From a checkpoint of a small contrastive image-text model: 64-pixel images, 36250 training examples.
Rows from block 4 of the image encoder of a small contrastive image-text model, named by matrix and row number. Rows with one number belong to one neuron. Each number is 128 + 32 x the weight over its row's rms, rounded and kept within 0 to 255. All counts start at 0.
After each neuron's rows are labels from the 100 images, of 14848, where the neuron reaches its highest value: "peak on" is the class under the peak. Only what is clearly more common there than usual is listed. The data: patchworks of several textures.
# fc1: MLP up (encoder.blocks.4.mlp.fc1.weight, 640x160), inputs 0-159
# fc2: MLP down (encoder.blocks.4.mlp.fc2.weight, 160x640, transposed), outputs 0-159

fc1.236 [136 190 159 129 158 144 153  82 157 119 111 125 128 115  86 187 153 169 115 140 128 188  57 130 133 213 125 106 108 129 113 132 147 182 130 136 149 123  83 228 129 211 130 156 101 180 113 102 155 101 132 117 127 127 138 127 130 137 175 120 125  74 128 124 137 131 129  85 139 131 167  80 134  72 120 133  89  90 165 128 124 135 166 140 101 106 132 170 120 126 171 129 128 126 128 113 170 148 115  82 143 129 145  81 137  15 124 127 127 170 137  77 140  85 124 124  85 124 121 135 216 128 124 207 122 150 102 118 126  86 145 115 129 134 102 124 181 128 142 115 130 183  91 132 133 131 139 128 176 128 173 138 129 217 109  97 121 130 200 116]
fc2.236 [102 126  98 119 143  93  66 131 171 147 186 136 108 128 122 147 111 156  85 144 141  58  68  45 123 177 118 128 124 158 101 116 103 139 149 126 135  73  88 106 170 155 117  58 145 127 161 172 164 132 116 129 166 129 112 124 184 161 153 130 108 119  77 160 133 138 127 130 131 113 137 131 132 151 132 130 136 151 119  66 131 111 137 201  84 176 138  97 145 161  64 140 140 125 166 141 144 152 174 200 107 140 130 237 138 127  90  92 128 137 156 131 132 128 128 150 126 127 121 126 123 139 144 101 114  69 131  94 148 133 165 161 122 128 120  98  30 107 149 125 140 142  54 111 119 137  93  76  90  75 230 119 102 110  98 113 158 141 143 113]
peak on: checkered; spotted

fc1.518 [ 81 131 139 122 126 130 131 131 122 104  15 139 134  87 100 105 130 108 157 117 130  26 128 125 113 126 130 133 131 164 108 180 124 123 178 155 113 179 113 133 126 202 107 156   0 136 128 116 153 124 117  96 119 136 140 152 107 128 101 151 128 152 128 125 153 109 114 121 156 191 124 135 100 125 144 151 153 127 112 131 152 121 125 129 188 138 170 134 147  72 125 176 158 152 127 148 154 122  94 176 138 123  72  86 100  67 181 107 138 156  98 163 145 131 122  89 139 100 127 132 127 129 127 194 116 115 125 124 120 135 128 141 114 117 138 100  20 126 135 105 137 131 129 103 133 125 131 128 121 115  62 129 187  37 127 102 131 139 125  96]
fc2.518 [190 148 137  85 125 116  83 155 226 125 104 156 141 183 153 135 125 116  58  77 107 188 114 105 123 139 134 162 101 128 140 133 165 146 130 137 140 126 211 130 168 171 119 136 145 123 115  92 150 144  52 110  62 112 142 172 148 139 136 159 201 152 105 168 172 109 128 137 119 141 144 128 105 145 135 179 127 152  79 144 121  27 149 156 191 138 110 157 165 113 118 127 117 140 124  81 209 127 130 128 122 103 154 142 138 164 121 126  88  67 117  93 125 139 155 191 113 184 134 127 161 127 127  97 114 138 148  90 103 126  62 130 134 133 134 114  65 133 138 173 179 119 112 137 130 124 131 143 124 123 113 107 164 139 175 200  73  92 148 125]
peak on: labyrinth

fc1.375 [172  57 117  90 133 129 174 101 122 142 144  15  93 112 127 116 106  77 127  35 202 151 124 129 137 100 173  87  93 125 158 136  51 164 124 122 132 104 111  91  60 126 120 185 110 144  76 126 133 120 150 158 148 108 124 178  83 172 129  77 126 141 105 122 188 194 109 126 124  72  77 126 126 103 126 155 145 127 148 144 128 153  75  54 125 116 154 127 161 127 157 161 105 129 115 128 114 126 127 132  79 124  91 119 130 150  89 116 128 103  86 108 148 114 139  87  98 131 122 111 174  93 140 209 129 124 154 100 125  84 132 137 168 129 177 126 104 156 107 127  79  89 146 132 128 122 147 207 115 129 138 139 130 137 175 136 122 111  64 110]
fc2.375 [117 149 106 157  51 129  61 126 170 103 154 118 104 105  60 128 175  91 217 132  69 116 136  98 200 159 147 140 169 110 103 119 166 157 166 147 179 128 106 118 107 129 165 127 171 123 101 128 126 154 134 125  90 173 124 168 191 117 170 171 103 118 125 163 127 128 128  86 112 120 152 129  84 148 134 181 142 129 127 115 107 122 148 121 136  44 112 106 140  96 115  75 118 132 128 115  90 129 147 125 120 126 185 129 126 136 107 115 130 127 134 131 107 121 152 146 174 170 190 124 128 113 118  51 124  76 124 130 150 126  99  95 132  41 192 128 111 133 115 130 116 141 131 149 124 118 146  13 128 120 126 103 147 194  86 176 124 198 163 115]
peak on: plain

fc1.607 [ 79 127 126 163 125 185 113  97 129 129 124  41 128 138 131 112 111 183 130 157 119  84  76 132 192 128 126 132 116 127 128 148 138 183  74 166 130 128 154 185  62 223 126 105 138  94 155 135 128 167 145 170 148 125 178 133 125 139 129 175 125 148  86 133 115 107 129 135 118 143 127 128 160 123 110 150 117 130 136  90 125 130 129 117 118 130  61 125 135 161 144  83 155 130 121 100 123 107 128 152 132 133 115  99 109 148 138 124 110 254 134 154 129 149 244 128 124 139 144   0 133 132  90 122 126 144 110 197 140 169 138 113  71 119  83 130 141 118 123 105  82  95 148 130 128 128  79 138  94 141 129 135 125 119 132 134 127 132 105 167]
fc2.607 [106 110 121 129 135 192 145 128 153 105  93 120 175 173 157  62  94 102 117 116 156 129 111 118  86 129 150 155 120 132 130 138 123  67  86 240 153 131 202  88 125 184 101 128  71 125 127 168 166  99 104 120  67 125 100 122 114 118  80 136 118 185 153 131  98 126 144 139 106 137 130 129 138 105 126 172 120 106 181 131 103 136 133 133 132 156 129 129 126 100  67 142 133 126 104 151 116 143  80 167 101 168 235 180 102 155  89 142  80  64  96  83 102 115 110 142 137 120 132 138 126  99 205 116 129 148 125  79  84 110 142  83 123 204 126 111 114 147 131 155 148 123 130 113  89 146 141 135 138  62 170 151 133 129 113  98 119 142  37  95]
peak on: spotted

fc1.308 [128 106 133 138 121 133 128 128 102 114 193 141  41 123 111 132  63 109 135 107  88 129 136 139 124  68 129  97 138 124 127 128 128 157 128 128 128  72 146  86 110 126  93 132 135 125 138 142  93 153 143 125 119  28 122 109 143 107 128 125 130 127 110  29 134 128 175 131 132 164 110 122 127 127 126 132 124 162 129 135 156  70  70 131 129 135  27 131 125 142 184 186 110 101  89 133 129 120 116 129 150 126  95  85 123  94 124 125 128 137 182  93 144 127  98 145 149 178  74 130 145 127 143 158 137 123 178 116  45 128  32 120 131 116 135 126 202 181 117 111  99 137 133 108 126  72 155  57  93 121 177 133 153 147 172 225  84 131 102 142]
fc2.308 [153 130 104  69 123 102 166  59 159 130 124 139 102 149 125  70 137 166 125 122 133 120 120  32 129 169 139 132  86 133 129 128 101 116 162 127 141  49 131 129 116 168 128  96 137 132 128 145 123 100 135 125 112 136 131 149 181 150 138 137 137 126 120 244 141  55 149 139 158 132 120 139 114 134 132 123 130 134 134 125 121 112 118 114 101  18 143 120 160 124 156 136 127  87 145 125  88 116 129 119 141  66 129 126 112 136 147  51 118  98 136 160  73 124 135 110 157 125 128 134  95  41 131 137 117 114 109 127 118 184 145 119 126 121 122  71 148 137 128 131  75 117 153 119 106 135 123 218 146  38 122 160 218 137 148 102  35 113 127  90]
peak on: plain

fc1.631 [128  95 135 161 112 138  26 103 129  96 128 134 112  94  79  60 135 120 123 105 107 129 130 122 134 120 125 145 123 100 130 140 127 113 122 170 123 126  77 130 121  78  90 156 124 147  92 120 168 181 117 136 131 173 129 233 101  69 119 104 116 126 143 111 128 102 112 127 242 100 129 133 144 114 149 127 122 135 130 146 126 130 126  76 127 134 126 115 123  93 118 102 110 145 136 149 129 140  40 183 127 134 104 133 145  72 130 135 128 124 150  91 133 130 127 115 138 186  57 110 178 122 111 136 121 147  80  71 126 159 128 107 122 114 116 123 111 141 130 235 250  96  77 144 168  92 131  77 115 121 130 126 124 137  40 113 133 114 121 111]
fc2.631 [172 160 132 149 119 127 136  85 150 127 128 109 120 133 123 139 188  99 130 156  58  85 179  81 118 201  99 138 179 129 103 136  83  99 123 144 127 110 124 187 135 148 124 138 114 129 133  41 128 102 135 132  58 127  81   0 133  95 155 147 113 165 135 156 157 131 120 204 120 123 143 149 110 129 154  78 107 105 165 159 149 137 130 144 211 116 117 142 117 232  99 158 145 132 154 139 114 141 132 110  96 106  97 130 115 138 120 138 109 171 108  98 129 129 119 152 100 119 156 132  93 109 103 125  71 134 132 168 121  86 125 130 138 121 137 144  40 113 138 135 166 131 134 147 112 125 162 134 123 122 109  67 137 112 138 120 160 133 129 128]
peak on: labyrinth

fc1.548 [135 129 123 135 126 126  96 141 128  95 128 123 128 126 129 191 127 177 126 196 149 129 150 120 114 163 137 148  62 126 131 110 130 133 123 140  98 109 163 140  68 134 120 135 126 123 124 131 149 201 131 152 166 119 124  66 146  55 147 143 125 125  82 127  95 145 132 136 122  62 133 117 136 106 128 127 144 161 130 139 127 155  96 198 132  99  94 125 253 146 140  43 124 131  83 112 101 136 120 123 109 126 134  54 131 156 134 123 209 164 136 163 128 110 158 128 103 158  77  90 103  81 131 133 191 132 103 182 125 128 228 112 134 119 118 132 160 116  43 138 139  80 238 135 132 118 136 116 124  62 131 121 137 122 127 119 125 158 151 113]
fc2.548 [130 106 104  84 129  44 142 125  99 104 130 137 167 130 136 114 169 127 148 137 126 121 134  65 126  79 146 125 140 103  57 188 151 150 128 149  53 106 141 191 129 127 159 107 110 148 212 116 115  86 127 151 118 168 115 178 102 146 131 136 141 118 133 116 151 133 155  98 121 112 124  74 127 128 143 131  55 171 157  73 126 146 135  89  99 162 128 132 244 121 133 129 131 166 110 143 105 150 141 178 105 167 182  94 136 132 176 117 131 111 128 125 130 137 112 119 126  42  62 146  71  68 122 104  57  94  54 127 125 104 215 123 131 150 147 126 173 124 132 129 115 129 189 137  95 129  73 123 144 112 129 129 130 127 125  92 129 153 127 109]
peak on: plain

fc1.305 [146 108 121 149 172 126 150 135 123 157 147 143  82  59 134 169 134 106 137 129 179 126 129 158 144 119 141 107 145 116 158 142 127 139 127 201 127 152 196 121 166  68 180 208 104 139  94 150 126 125 213  87 133 194 153 117 127 118 158   8 207 149 169 127 131 129 154 128 114 128 186  85 140 151 193 166 130 137 118 127 129 127 127 127 127 118 169 132 133 125 124 140 130 141 149 125 101 151 128 106 128 157 144 184 127 120 203 230 141 143 146 116 129 111 196 129 136 153 129 188 113 124 184 121 138 138 121 114 126 124 128  78  93 143  99 150 141 120 162 104 193 130  69 123 140 145 133 116 112 122 147 206 177 133 103 160 124 136 117 155]
fc2.305 [143 148 136 149 134  80 142 121 124  95 131 128 131 106 144  91 127 162 140 129 129 123 136 109 112 136  92 108 147 122 142 152  73 150 113 108  65 123 167 133  77  93 127 131  95 144 127 159 110  95  86 156  60 158 123 255  96  70 137  97 211 129 108 126 120 137 140 129 115 148 113  15  58 153 137 134 127 132 107 134 108 146 146 124  95 123 128 122  90 255 125 130 136 126 140 169 120 138 121 135  69 116 123 124 123 156 126  60  70 139 128 141 142 138 110  99 121 131 159  97 122 119 138 130 189 154  87 109 128 128 140 126 123 116 179 120 117 130 130 103 145 132 133 133 132 126 135 139 128 133 126 103 118 118 103  24 149 142 145 116]
peak on: labyrinth; looped

fc1.221 [123 142 147 138 126  82 184 157  90 127 138 160 123 133  89 113 126 131 198 126  72 186 132 102 136 116 189  94 109 145 119 173 120 159  86  91 163 152 189 142 131 156 140 145 129  86 117 127 113 138 127 139 145 114 159  83 190 134 138  61 133 132 113 134 144 113 146 123 131 108 128 127  91 114 135  99  65 136 118 206  99 160 130 124  30 196 127 115 138 125 142 107 134 111 144 100 123 147 159 180 110 106  78 136 126  68 122  95  96 115 103  63 123 149  67 126 140 135 156  44 118 134 129 124  65 130 154 137 136 158  91   5 104 140  72 151  91  66 143 151 118 124 104 130 129 137  62 112 128 105 133 133 120 123 198 151 134 122 124 141]
fc2.221 [128 128 133  86 131  85 130  84 129 158 131 100 126 108 175 136 127 139 110  92 115 133 137 141 120 104 152 122 129 173 130 130 134  54  84 131 130 193 129 141 122 150 176 106 132  90 152 112 127 102  59 130 207  29 109 208 123  71 138 125 132 113  89 125 161 126 124 116 111 126 115 131 160 113  86 154 111 172 129 100 136 111 113 104 123 214 114 133 137 164 122 214 148 140 196 153 147 130 118 131  78 178 181 160 160 134 144 212 149 179 119 174 104  66 157 213 121 194 114 123 133  80 167 133 137 126 111 111 106 132 125 165 117 128 118 141  99 138  93  85 127 173 144 138 118 201 115 130 126 157 159 123 177 128 137 120 134  83 124 139]
peak on: checkered

fc1.480 [125  48 125 130 113  95 109 162 115 171 132 140 136 117  76 127  97 111  87 130  88 128  99 112 137 187 121 130 133 104  10 180 119 160 126 157 133 119 222 123 121 119  80 122  81 138 115 129 127 121 169 102 129 121 131 255 154 135 137 145 116 124 128 135 157  69 143 155  94 141 153 109 129 112  95 128 134 117 107 136 127 131 128 119 120  62 106 123 148 133 124  54  88 109 179 139 154 108 125 123 139 114  96 116 125 119 159  61  44 162 142  86 141 146 118 129 115 105 172 140 141 131  61 102 179 127 121 195 132 134 180 113 128 152 164 127 139 117 132 129  87 113 130 117 145 122 127 127 111 108 126 138 167 121 128 127 127 145 132 125]
fc2.480 [ 82 132 142  82 128 125 188 140 134 193 111  96 122 113 134  65 154 139 147 116 122  34 132  94 127 163 162 120 106 108  45 172 119 124 142 147 112 143  97 133 144 157 156 186 181 153 153 110 143 144  89 137 142 131 179   0 129  99 129  99 121 118 142 128 153 125 158 130 130 119 105 123 107 105 108 112 109  91 125 119 103 120  89 158 144 127 193 121 131  96 136 241 121 104 157 142 152 119  68  98 122 166 115 151 124 144 136 146 169 126  97 153 138  42 133  83 129 126 122 123 164 101 172 143 127 135 121  92 109 151 153 160 108 124 154 141 110 135 126 102 126 103 124 129  64 125 134 115 113 140 149 178 231 127  95 139 109 137  71 117]
peak on: plain

fc1.503 [148 110 127 181 130 129 126 131  72 114 129 129  63 138 122 122 104 110 253 120 109 192 117 184 172 120 126 131 140 127  90 111 133 138 152 159 102  92 198 131 137 169 117 127 119 154 126 132 129 110 157 139  73 136 142 128 112 129 158 133 140  45 109 128 103 136 133 125  73 123 130 155 147 134 123 139 171 126 154 141 143 128 136  92 137 129 182 151 129 109 121 140 128 113 157 124 128 136 129 141 219 177 113 187 129 129 120  59  31 114 151  96 130 121 133 130 139 101 124 210 134 144 113 174 102 127 106 126 165 122 121 171 123 116 128 124 128 128 105 216 170 107 129 116 194  66 148 125 132  55 129 229 123 140 170 135 128 131  75 136]
fc2.503 [151 127 124 165 138  91 142 132 130 135  98 134  94 150 129 131 125 135  94  90 126  85 129 143  72 128 154 123 123 135 177 185 137 121 196   0  79  95 115 101 151 143 182 164 124 134 128 129 129 129 132 127 145 176 129 134 154 126 124  82 121 124 147 134  57 144 125 135 159 108 128 137 154 134 160 176 128 162  83 118 129 189 136 131 132 123 127 132 135 131 177 127 131  84 127 128  55  97 129 126 114 167  96  89 123 137 136 220  68 123 149 141 116 132 136 127 144 165 112 123 141 111 182 121 142 123 150 103 129 117 127 138 129 134 149 120 130 136 156 102 103 127  42 186 117  97 127 106 110 254  88 128 242 131 150 119 114 157 124 159]
peak on: plain; cloudy

fc1.263 [122  95 172 129 120 158 156 125  46 129 112 157 125 130 126 127 118 126 158  96  87 181 144 122 142 132 136  25 152 128 180 136 134 183 130 122 182  24  44 114 142 106 190  64 167 154 108 131 129 193 164  55 164 137 134 103 137 126 119  94 143 123 129  37 124  47  71 142 113 126 122 123 204 143 103 122 155 138 131 136 111  97  85 107 127  86 126 127 137 128 118 123 143 111 164  89 164 196 140 150 134 139 133 144 128 152 119 135  89 229 125 151 131 130 150 128 110 128 177 176 124 123 157  95  95 118 157 133 121 142 143 143  90 130 166 116 108 163 140 165 109  85  63 122 141 122 115 125 147 144 130 104 133 147 138 113 135 129 120 125]
fc2.263 [194 136 143 134 178 197 149 131  97  83 139 136 197  86 118 185 117 131  80 123 125 117 142 137 122 129 172 139 152 128 148 118 174 111  81 125 134 124 157  53 114 122 118 169 130 128 122 121 127 128 229 169  59 173 146 159 122 125 127 123 136  98 150 193 144 138 147 146 130  94 113 131 165 118 122 133 123 121 134 126 102 123 129 143 219 136 136 114 132 125 130 120 149  64 160 201 110 157 174 130 127 133 127 152 130  89  93 138 122 112 118 144 126 128 133 141 128 135 103 131 123 137 138 214 152 177 122 100 182 152 242  98  93 168 125 108 160 110 160 117   4 130 149 198 126 120 126 136  96 135 131 139 119  92 118 129  81 125 123 113]
peak on: checkered

fc1.333 [126 148 113 143 155 166 131 156 136  68 109 126 120 103  65 113 137  95 153 140 130 145 103 144 180 180 183 139 124 255 134 123 148 142 123 175 118 123 177 196 124 130 121 130  93 130 172 129 161  98 159 131 184 123 170 124 159  61 129  90 165 117 143 156 149 118 128  23 120 114 142 111 107 128 153 138 139 121 121 100 131 127  87 113 122 127 123 134 128 127  34  86 140 124 155 134 117 157 147 127 132 125 119 172  98 133  88 128 136 115 127 100 131 104 125 152 122 140 114 107 130 127  26 128 192 137 162 141 129 132 124  60 124 133 123 111 119 155 233 131 128 133 126 165 128 115 153 186 228 144 124 122 116 141 103  84  95 115 116 121]
fc2.333 [127 142 182 125 126  83 117 122   8  92 122 132 127 124 125 131 132 126 130 201 125 184  99  70  36 148  89 129 150 128 128 130 130 140 110 131 135 113 151 129 101 126 115  42 129 100 116 126 160  58 206  92 138 167 135 117 150 127 124 129 141 130 122 129 104 128 160 115  76 145 121 134 119 125  95 128 162  81 186 128 128 151 129 181 120  79 123 128  89 127 143 165 140  97 212 142 118 118 131 125 126 146 101 151 126 128 131 153 132 148 110 143 146 124 129  93 108 127 170 126 111 123 254 126 116 127  75 129 134 131 151 108 150 130 137 128 128 123  80 146 119 116 130 115 153 135  97 119 113 183 107 138  58  79 142 104   2  81 145 125]
peak on: checkered

fc1.176 [126 117 126 107 130  63 156 125 173 148 183 105 127  76 166 138 105 141 122   0 141 122 101 114 140 154 165  62 125 104  98 131  75 141 127 140 140  59 117 184 129 160 129 124 110 133 182 136 170 122 135  58 109 101 117 162 179 150 192 111  88 121  86 220 122 132 100 158 120 145 153  69  83 143 128 134 131 161 129 128 142 117 106 101 117 133  70  75 118  99 113 123  96 170 179 119 119 169 134 108 131 140 124 139 109 141  98 102 159 128 127 133 132 127 125 127 107 119 176 173 127 194  49 118  85 143 128 126 109 145 117 126 224 164 151 139 117 112 104 102 126 126 144 164 121 122 130 121 132 146 126 149 103 153 135  75 181  96 108 162]
fc2.176 [ 92 101 115 109 106 141  58 125 168 156 111 144  85 117 113 215 131  92 115 163 155 128 142 124 215 212 125  77 133  89 109 137 190 124 131 154 129 130 125 124 126 131  73 114 154 127 130 157 126 173 137 129 162 129 183 152 135 109 193 162  64 136  85 197  49 140 129 122  89 132 114 131 141 123 127 120 126 135 125 156 120 126 131 122 144  95 161  78 161 137 104 133 181 129 156  89 137 189 120 145 130 112 157  87 134 135  76 132 107 150  95 128 144 166 160 135 140 151 119 117 128 117 119 126 124 120 110 123 129 129 133  64 129  20  83 188 134 186  40 131 127 140 117 139 155 174 107 146 146 104 119  83 114 137 197 172 123  79 129 161]
peak on: checkered; honeycomb

fc1.318 [131  91 138 208 188 140 125 106 113 130  93  19 167 119 165 174 227 128 122  88 111  91 145  94 172 130 113 130 129 150 145 198  56 131 180 109 124 125 116 129 110 100 137 137 123 133  95 126 170 120 127 125 113 110 140 134  42 113 129 143 148 144  86 101 160 128 126 107 164 115 113 145  65 183 131 143  95 124 113 122 130  36 135 181 129 131 170 135 180 133  93 153 184 131 130 125 132  98 102 131 127  83 154  80 130 126 149 122 129 155 111 118 148 116 128 124  95 192 156 113 117 119 136 121 125 125 131 151 100 133 158 176 107 124 124  45  94 105 111 128 142 125 186 110 108 134 156 128 153 125 114 160 101 208 204 141 124  62 117 130]
fc2.318 [ 94 150 134 129 193 146 128 137 161 111 112 138 134 131 167 128 135 130 116 126 131 153  97 120 107  89 143 119 108 121 120 121 222 139 179 134 141 103 164 155 139 123 136 132 142 105 125 129 133 129  79 141 202 212 126 166 130 136 108 142 118 235 158 123 151 133 139 142 147 106 140 130 135  53 129 100  97 113 138 128 110 128 130 130 145 164  43 128 140 138 139 128 143 106 120 128 132  64 102 134 125  62 120  86  10 138 157 184 114  98 127 130 160   0 164 186 121 104 150 122 128 134 101 155 121  91 124 157  81 130 145 118 125 128 125 128  71 157 136 130  87 101 190 147 168 128 133  88 113 130 172  96 130 153 172 127 142 170 131 138]
peak on: labyrinth

fc1.315 [ 96 142 125 193 100 133 114  97 135 128 156 153 119  98 102 100 135 230 124 129 142 132 178 159  99  93  98  95 127  67 177 147  95 123 118 131 150 125  44 103 102 141  98  58 203 100  67 116 131 110  83  99 129  96 109  88 152 121 102 133 102 132 127  89  84 179 126 137 159 152 122 128 125  86  97 133 120 109 125 126 103 129 129  98 124 151 133 204 117 130 118 151 141 118  63  99 123 123  98 104 164  74 190 135 249 123 137  90 199 132 153  96 177 145  95 132 129 192 121 107  98 116 118 139  84 126 134 128  69 125  70 132 128 146 199 117 151 135 119 127 139 132 163 181 100 129 127 139 104 113 169 124 121 134 147 156 122 129 151  85]
fc2.315 [ 90 107 124 122 124 114 128 147 110 126 139 129 157 179 120 140 175 134 134 144 145  95 203 116 118 147 127 112 119 130 148 137 118 130  76  85 127  69  97 135  92 173 130 100  27 101  73 114 100 134 232 128 169 128 157 128  82 130 146 131 131 153 156  72 120 132 144 200 156 155  77 142 126 141 180 142 123 148 137 109 119 145 131 188 122  56 111  64 107  86 122 125 140 103 128 127 106 150 126 130 127  82  97 118 152 133 129 118  82 133  87 118 107 123 152 127 149 126 180 137 105   0 149 131 126 158 126  95  98  97 136 126 124 106 128 151 121 109 126 178 122 235 128  59 155 129 140 128 196 124 165 116  81 140 153 121 146 128 138 174]
peak on: checkered

fc1.396 [126 105 112  68 120  89 187 121 160 127  91 172 119 106  85 153 100 102  91 118 158 150  61 178 140 116  73 126 138 115 123 135 132 187 143 147 138 120 152 128 146 152 120 135 134 192 129 126 138 112 171 118  98 177 125  95 118 110 128 191 128 147 111 119 131 103 176 151  98 101  76 165  64  93 128 109 212 112 141 127 131 123   1 109 117 149 146 120 132 106 153 128 137 129 138 119 138 136 173 130 137 138 122 125 104  74 160  74 128 172 122 105  53 165 187 107  69 117 205 107 175 135 132 173 127 141  79 124 127 125  66 122 122 125 133 113 136 196 125 127 130  28 128 114 126 146 100 125 115  99 150 173 151 133 115 143  81 149 151 158]
fc2.396 [ 70 121 122 119 134 128 100  90 188 131 107 123 130 190 120  98 130 138 115 123 127 163  73 122 122  95 113 130 131 127 129 124 130  89  91 129 125 150 135 124 123 129  26 145 149 134 131 130 142 129  22  96 135 106 164 210 116 139 150 108 127 190  88 132 131 105 147 132  96  53 166 116  65  21 140 115 116 149 123 137 122 145  44 144 111 216 109 119 148 147 132 107 129 142 125 162 121 162 179 133 125 163 161 107 128 166 123 174 128  93 127  74 100 113 133 128 199 142  85 128 153 100 211 127 190  88  44 136 137 161 173 150 108 134 118 118 114  97 146 147 127 126 131 131 127 131 145 119 119  82 120 161 156 132  95 136 109 109 106 148]
peak on: plain

fc1.5 [ 55 109 255 125 211 145 121 127 128 137 132 191 156  71 127 145 120 130 169 160 133 134 103 154 135 116 125 133 140  86 118 162 131 124 129 167 126 181 157  54 132 143 134 166  46 131 148 125 122 197 149  28 174 128 153 148 110 125 126 190 157 128 163 165 114 117 140  72 133 129  60 133 178 172 144 127 164 123 129 134 173 140 116 154 124  99 119 174  98 135 125  96 168 129 125 175  89 143 131  95 169 112 142 161 177 129 156 124 129 159 184 136 133  97 118 130 160 156 153 142 137 166 143  98 127 128 125 137 127 179 132 118 142 161 128 121 138 147 180 126 128 118 111 201 150 167 107  97 130  80 124 128 120 109 165 141 137 154 162 109]
fc2.5 [132 132 131 105 165 140 125 129 142  78 141 124 142 154 160 167  93 172 180  75 125 109 121 122 126 105  81  74 130  86 115 109 137 173 132 130 131 127  72 126 147 103 118 217 152 126 129  91 127 152 128  74 128 134  56 255 176 128 129 126 113 158 121 129 117 128 202 134 122 134 130 162 113 121 114 129  12 149 132 114 103 116 131 129 126  74 134 102  97 126 155  85 117 129 130 128 126 121 124 117 115 128 132 140 121 111 187 170 125 131 116 123 112 128 239 139 128 146 133  97 112 164 108  93 128 127  77  90 150 133 133 229 112 113 129 139 140 120 124 165 128 142 112 224 127 135 134  98 165 127  38 111 111 128 156 139 124 140 102 140]
peak on: labyrinth

fc1.469 [117  79 129  98 137 106 112 140 179 108 132 131 135 106 133 125  30 130 150 120 138  73 157 144 113  80 122 183 106 127 153 118 139 131 123 130 129  76 255 128 125 179 127 197 136  99 150 135 214 129 164 132 116 137 170  28  82 114 144 128 137 127 134 111 126 138 129 137  88 115 135 128 135 128 151  78 250 124 130 131 112 162  83 172 132 130 125 150 119 136 131 119 128 136 123 139  90 149 115 164 141 130 128 150 130 244 138 130  86 184 139 152 125  56 147 129 113 122 105 100  82 147  82 120 168  95 133 140 151 129 131 145  74 132 106 138 120 138 139 123 157 163 137 118 131  68 154 145 127 141 121 143 127 106 142 185 145 127 109 147]
fc2.469 [114 135 107 104 128 113 149 109 133 154 114 128 144 127 107 138 132 122 142 106 201  33  98 141 142 128 130  67 111 108  63 105 126  53 130 163 122  93 120 135 121 111  56 112 123 127 143 119 128 168 143 125  91  85 106 154 160 122 131 147 134 108 129 137 116 161  99 116 100 126 161 124 255 144  46 155  94 130  96 100 124 119  71 124  90 176 117 133 117   8 147 131 127 101 130 146  89 119 137 113 102 193 130 198 142  88 148 130  96  87 111  88 119 154 108 124 128 130 121 145 126 103 161  63 114 167 129  73 129 215 111 122 128  62 127 122 156 149 128 133 139 144 128 122 116 132 149 130 134 127 162 185 170 135 143  96 141 127 104 104]
peak on: spotted

fc1.22 [181 111 204  96 178 131 130 139 126 126 138 137  78 100  44 133 130  62 165  99 129 125 118 139  78 100 140 151 131 140 101 124 132 116 146 110 157 132 122 132 110 177 175  75  63 116 130 184 140 104 130 116 165  60 129 108 136 128 132 144  99 186 116 139 146 151 129 114 128 116  71 116  69 156 124 128 161 124 107 184 127 123 162  75 175 129 162 160 121 104 154  82 138 125 132  84 124 112  78 173 120 171 120 130 102 136 182 129 153 130  81 118 138 126 127 151 105 122  90 125 134 188 127 215 135 104 125 128 132 151 111 126 129 128 160 121 130 134  43 136 165 129 216 229 165 132 123 111  69 144 135 109  53  87 124 123 130 157  91 154]
fc2.22 [151  96 127  40 159 132  76 139 131 118 108 141 131 101 123 174 152 118 187 142  84 110 135 136 188 156 122 127 143 167 183  44 101 176 130 125 130 147 130  93 126 156 149 169 139 126  94 104 114 134 144  85 236 166 134 129 126  96 230 129 126  82 131 119  73 206  94 129 130 184 127 104  81  32 135 138 122 126 122 144 125 123 119 118 128 115 108 123 165 104 126 118 103 142 175 206 105 113 160 127 128  74 136 131 131 130  84 101 149 137 130 129 112 153 198 161 147  80 119 160 147 142 127  70 132 126 124 129 223 119 109 140 130 143  91 109 117 125 152 138 127 128 103 136 144 140 129 138 170  85  68 127  90 124 127 171 124 133 147 142]
peak on: labyrinth